From a checkpoint of a small contrastive image-text model.
Model: 12M parameters, 48-pixel images, encoder arch vgg, encoder norm batchnorm, encoder depths [3, 3, 8, 3], encoder widths [64, 112, 192, 336], text encoder width 256, text encoder norm layernorm, text encoder activation gelu.
Training: adamw at rate 0.0011, 16800 steps, batches of 256.
Data: trained on procedural textures in two colours, tilted and lit, 195000 training examples.
Rows from block 2 of the text encoder of a small contrastive image-text model, named by matrix and row number. Rows with one number belong to one neuron. Each number is 128 + 32 x the weight over its row's rms, rounded and kept within 0 to 255. All counts start at 0. After the name is the row's rms in percent of the matrix's.
After each neuron's rows are labels from the 100 texts, of 14848, where the neuron reaches its highest value: "tokens" is the input token at the peak. Only what is clearly more common there than usual is listed. The data: procedural textures in two colours, tilted and lit.
# fc1: MLP up (text_encoder.blocks.2.mlp.fc1.weight, 1536x256), inputs 156-207
# fc2: MLP down (text_encoder.blocks.2.mlp.fc2.weight, 256x1536, transposed), outputs 156-207

fc1.734 094 [158 114 163 143 113 149 121 174 126 154 119 138 177 135 165  61 165 148 159 100 146 101 171 133 108 119 132 153 122 120 103  98 148 176 127 192 146 145 183 106 164 122 198 135 147 141 119 123 130 142 159 137]
fc2.734 120 [ 75  74 209 143 114 116 129 158 108 193 112 120 110 131 147 110 111 140 121 121  88 115 137 139 142 135 100 101 118 163 143 122 138 133 131 119  63 137 183 121 153 255 157 123 118 138 114 176 159 113 143 177]
tokens: "white"; "blue"

fc1.498 086 [ 29 124 101 118 115  36 114  79 115 158 142 115  91 116 117 135 118  78 114 158  69 135 134 111 152  77 136 122 143  80 120 163  90  93  90  61 130 131 137 136  70 151 120 156  65 111 150 175  69  96 102 148]
fc2.498 117 [196 138 128 151 184 187 126 123 143 102  82 112 198 108 115  90 123 112 156 180 157 124  89  92 108 148 127 168 161  86  85 122 149  87 114 139 126 156 111 123 133  62 115 125 193 103 151  78 140 116  77 102]
tokens: "rings"; "purple"

fc1.298 092 [134 139 132 103 134  95 113 198 160 139  63 110 177  97 150 130 108  80 142  74 135 134 142  89 145 111 128 153  92 112 100  71 124 141 110 123 108  96 133 111 133  82 181 171 123 136 114 125  99 142 178 165]
fc2.298 095 [100 119 185 165  91 179 103 136 148 174 140 149  83 169  99 111 115 116  91  77  74 133 111 173 133 156  92  82 119 130 135 141 161 160 138  96  90 105 195  71 130 217 113 102 137 120 120 151 161  84 129 197]
tokens: "white"; "wavy"; "spiral"

fc1.615 109 [127 147 107 130 114  96  93 100 178 135 106 163 108 143 155 141  90  69  94  69 130 108  71 106 155 149 171  95  88 151 103 109  89 130 172 146 129 130  85 170 161  83 108 132  80 114 105  86 150 122 212 162]
fc2.615 120 [138 155 117 123  70  99  89 120 159  96 139 148 119 148 120 144  83  79  94  71 103 109  30  99 139 135 157 141  87 167 104 139  81 113 168 125 101 128 140 152  95  95 113 141  59  80 126 127 140 119 224 163]
tokens: "red"

fc1.720 095 [ 74 135 107 168 114  24 126 116 139 165 155 101  97 146  43 126 130  97  95 145 110 112 119 163 139 132 126  95 127 118 126 125 114  85 116  45  96 116 122 142  45 129 109 125 107 120 108 139 104 101 130  68]
fc2.720 116 [174 158  95 112 120 113 100 145 142 106  61 147 127 111 146  99 123  65 102 173 172 161 112 132 150 124  91 109 148  95  38  91 117  88 102 117 124 156 137  85  89  77 156 144 187 168 101 109  90 131 121  77]
tokens: "spiral"; "rings"; "rays"; "striped"

fc1.550 069 [ 94 142  96 104 106 130  97 125 101 189 158 138  79 104 129 148 103 127 133 116  35 142 180 148 157  46 168 118 118 129 116 177 112  82  93  55 106  97 129 118 137 138 118 160 177 119 123 124 148 148  98 163]
fc2.550 098 [168 130  93 131 164 168  94 166 161 122  93 101 202 117  91  71 153 129 177 171 142  76  97 111 115 130 155 156 133 137  79  76  85  97 122 153  98 141 138 102 151 104 112 107 152 102 123  84 125 131 108 113]
tokens: "white"

fc1.15 097 [142 174  98 127 124  99  94 112 167 123 109 154 116 141 146 150  75  73  83  62 138 108  74 100 144 147 158  87  84 161 105 110  81 130 168 162 118 122  93 186 156  89 117 150  99 114 112  89 174 128 213 152]
fc2.15 108 [148 159 105 122  86 103  91 114 152  78 146 148 131 143 115 137  90  74  95  77 107 116  24  94 137 129 151 151  87 168  97 146  86 119 161 118 119 138 156 144  91  83 114 156  77  80 141 130 130 114 211 152]
tokens: "red"

fc1.136 094 [124 151  72  95 115 104  93 139 134 134 119 149 151 138 123 146  94  70  99  89  97  80  93  82 162 114 192 147  65 179  85 139  48  85 116 156  65 125  85 150 129  76 129 159 100  87 128  66 127 156 179 118]
fc2.136 061 [167 169 126 135 128 130  99 123  98  61 127 171 196 106 135 140 132  81  69 134 152 131  77 146 151 135 176 215 128 106 118 186 116 103 153 103 136 107 126 137  77  68 134 166 106  71 178 124 139 161 149 119]
tokens: "red"

fc1.75 098 [ 68 134 111 128 118  57 127  69 119 141 150 136  83 103 110 165  75  92 104 163  71 140 127 109 111 125 133 123 141  87 179 161 107 125 122  62 110  95 158 138  76 145 106 138  68 137 145 153 101 119  91 172]
fc2.75 119 [177 140 149 143 178 189 126 130 135 100  87 122 214  93 119  95 116 111 151 180 193 123  97  87 102 159 120 161 163  61  84 133 153  78 132 122 131 139  79 140 129  47 109 119 195 109 150  97 130 124  84 105]
tokens: "spiral"; "rings"; "diamond"; "texture"

fc1.704 080 [130 151  81  99 109 139 101 131 102 146 163 128  97  93 127 161 117 136 160 124  28 146 162 129 150  56 160 101 112 137 134 172 106  78 105  60 111  85 134 109 129 147 124 166 159 118 143 134 174 153 123 160]
fc2.704 110 [178 151 106 124 154 177  78 196 145 140  81  90 198 110  95  88 140 139 167 156 147  90  94 108 113 139 169 149 125 141  81  87  72  90 127 147 101 126 152 113 150 120 116 108 153  93 127  88 145 138 105 129]
tokens: "white"

fc1.85 095 [ 90 126 139 143  91  71 111 125  68 174 152 127  91 141  92 126 111 112  79 113 108 113 125 126 119 139 144 154  97 130 137 157 114 122 136 107 123 158 173 169  88 141 169 161 117 119 134 127 121 129 140  95]
fc2.85 132 [120 117  62 109 127  90 157 127 112 115 102  98 182 124 136 137 128 134 126 203 140 166 127  96 131  87 117 152 177 133 128  98  99 122  85  99 125 103  73 135 117 113 107 147  97 135 125 163  76 168 130 150]
tokens: "rings"; "grey"

fc1.554 094 [168 226 120 110 133 129  81 183 149 132 123  95 136 147 167 138  94  79 118  58 119 105  69  88 131 160 142 143 106 160 101  71 106 141 157 155  94 129 156 183 131 110 146 157 110 105 112 119 157 130 182 141]
fc2.554 114 [150 174 113  86 105 123  90 119 133  43 113 145 188  99 110 139 132  78 107 112 135 111  43  64 179 118 116 191 129 118  97 121 120 124 148  99 160 129 151 114  50  41 150 158 116 121 117 120  99 116 159 109]
tokens: "red"

fc1.501 102 [ 40 131 105 124 117  27 131  74 117 142 146 121  68 107 120 156  89  99 112 154  73 135 130 125 128 104 129 117 140  80 164 154  99 115 108  66 119 113 153 138  73 164 108 137  74 136 143 167  92 107  92 153]
fc2.501 120 [181 144 138 143 182 184 129 125 139  99  82 124 200  96 119  94 116 110 148 184 180 124  96  88 106 155 116 155 163  66  79 128 145  76 127 124 129 141  84 134 126  44 112 123 197 111 152  87 132 123  88  97]
tokens: "rings"; "spiral"; "texture"; "diamond"

fc1.106 097 [185 125  64 137 114 144 125 141 152 166  57  88 194 163 122  75 108 124 164 133 115 120  97  96 196 101 161 149 101 167  65 119  67 117  56 150 125 162 126 115 208  43 128 132 167  97 137  79 168 143 151 147]
fc2.106 127 [136 114  85  86  92 103  97  90 124  99 113 155  60  95 117 147 133 127 107 115 134 151 156 120 119  65  64  93 116 131 109  61 120 166  92 118 178 119 149  89  92 128 207 167 169 190  43 148 108 122 163  90]
tokens: "green"

fc1.486 090 [ 90 129 142 137  91  73 100 128  76 172 150 131  91 142  76 135 118 118  73 116 119 108 131 125 124 141 140 139  94 130 137 173 114 123 137 113 122 151 160 165  85 129 165 154 124 110 126 118 120 138 149  89]
fc2.486 122 [131 128  53 111 133  91 159 114 116 106 100 109 185 119 154 138 107 132 121 197 140 172 117 106 133 105 117 152 182 137 126  91  91 122  96 105 112 103  91 135 133 128 118 151  99 150 133 152  75 159 121 173]
tokens: "rings"

fc1.425 073 [192 127 139 119 135 156 119 139 119  74  90 116 140  98 111  77  90 111 170 112 127 132  78 100 117 145 108 179 126 153  98  50 156 155 124 209 138 173 195 109 144 111 195 150 216 131  99  89 150 128 130  81]
fc2.425 108 [ 73  58 153 140  92  78 185 120 130 187 132  94  93 149 108 113 143 150 131 129  40 122 152 156 141 116 104  93  89 168 178 122 143 137  71 111 111 173 138  91 149 226 149 117 154 147 108 129 132 106 100 119]
tokens: "green"

fc1.356 094 [118 155  98 136 119 108  75 142 108 152 116 124 135 154 115 114 108  75  80  91  96  66  99  82 161 121 190 138  77 157 123 132  67  85 128 113  91 130  70 184 114  64 113 169 109  46 119  62 113 135 161 123]
fc2.356 053 [177 194 136 129 109 143  79 117 131  69 166 152 180 141 115 132 169  96 108 125  95 104  80 127 131 145 149 201 118 133  69 157 106 119 154 118 142 120 139 119 105  92  98 108 109  77 158 141 124 116 157 140]
tokens: "red"

fc1.496 107 [ 44 129 108 128 115  39 136  92 119 156 166 133  65  97 105 173  89  96 109 147  71 137 146 138 143 120 132 101 132  93 154 157 116 107 127  49 113  96 133 139  77 155  95 129  85 141 123 150 109  98 105 150]
fc2.496 123 [174 149 145 137 173 177 124 131 139  89  84 129 201  91 120  89 116 108 146 192 194 124  91  88  93 158 108 151 168  57  78 116 145  79 126 120 122 142  87 128 121  42 113 116 196 129 138  98 119 132  88  92]
tokens: "rings"; "striped"

fc1.335 111 [109 175 103 120  99 110  44 162 119 149 113 128 156 154 117 137  97  82  75  90 109  81  97  79 156 106 180 145  73 147 123 126  50  93  91 107  79  83  66 167 115  83 120 159  99  56 125  87  99 145 156 146]
fc2.335 050 [ 90 152 105 144  88 135  79 100 109 141 183 137 153 169 107 108 146 101  62 111  78 127 137 131 100 132 143 163 144 117 117 140 106 131 162  45 107 127 155 118  99 168 116 156 125 147 153 142 129 122 159 145]
tokens: "red"

fc1.761 079 [ 62 142 110 135 120  41 128  56 116 142 153 125  94 104 121 140  81  90 112 161  69 126 132 108 127 111 138 140 149  83 173 153 106 119 115  74 107 106 156 155  82 135 113 137  65 133 149 152  77 107  87 154]
fc2.761 114 [193 137 131 140 179 194 119 133 140  99  90 115 213  98 113  96 122 108 151 177 171 123 100  92 111 146 129 169 155  73  75 132 141  68 129 132 137 148  87 131 130  48 110 126 195  98 155  92 135 118  83 104]
tokens: "rings"; "spiral"; "striped"

fc1.2 085 [121 144  80  97 103 128  97 116 100 160 174 129  78  96 132 164 116 136 147 107  36 152 177 129 152  39 161  92 114 125 132 178  97  93  90  49 111  97 139 109 126 148 120 151 164 115 134 145 160 140 109 169]
fc2.2 115 [169 151 116 125 161 183  84 182 150 133  96  90 197 108  96  87 150 141 180 176 143  82  97 108 105 138 161 147 139 128  89  88  82  81 129 142  97 131 148 114 147 121 112 104 155 103 129  97 137 135 103 122]
tokens: "white"

fc1.362 096 [177 132 114 118 156 167 126 181 167 152 118 136 162 121 101 130 141 121 153 101 120 109 146 136 139 104 188 100  84 230 127 117 123  67  89 175 127 101 123 103 169  80 119 149 145 102 140  63 185 165 134 131]
fc2.362 118 [163 129  51 163 222 124 119 109 173 146 127 164 110 129 127  87 134  95  96 133 104 171 157 129 106 141 105 118 128  99  60 103 121 144  80 103 163 157 140  91 143 103 147 133 188 154 166  87  97  79  78 126]
tokens: "green"

fc1.172 062 [172 132 134 102 141 157 116 120 111  78 100 129 130  91  92  82  93  99 159 100 142 130  71 125 153 108 103 142 116 153  86  73 156 130 128 179 132 158 179 111 140  97 185 177 215 129  96  94 148 122 134  84]
fc2.172 097 [ 94  74 128 136  90  76 188 121 130 183 144  98  98 135 111 126 131 147 123 112  28 135 159 136 138 105 124  98  91 184 172 123 143 133  61 107 122 179 129  91 135 226 145 125 167 144  92 112 129 114  95 121]
tokens: "green"

fc1.552 113 [ 51 132 107 119 118  54 128  78 118 152 155 133  68  95 122 177  85  99 105 150  75 137 125 125 134 123 131 108 142  87 170 159 111 117 121  54 113  96 159 136  69 159 106 133  69 132 137 159 107 107  92 171]
fc2.552 123 [174 143 144 141 183 187 123 127 135  95  84 122 205  94 118  94 120 112 151 186 190 125  92  87 100 154 121 155 170  61  84 126 148  75 122 114 126 138  82 134 122  42 109 120 195 114 146  99 127 126  86 101]
tokens: "rings"; "spiral"; "texture"; "wavy"

fc1.84 108 [131 147 100 133 116  90  87  86 183 135 110 156 122 139 144 138  91  82 106  79 138  96  73  99 153 152 172  91  90 140  96 107  70 126 177 140 128 126  83 172 155  76 102 132  78 113 109  90 153 116 217 156]
fc2.84 118 [133 159 117 120  63  98  89 123 149  90 143 144 121 147 119 145  85  74  96  70 103 109  30  99 138 131 154 142  90 169 108 141  79 113 165 120 100 129 142 153  90  95 118 139  55  83 122 137 138 122 226 159]
tokens: "red"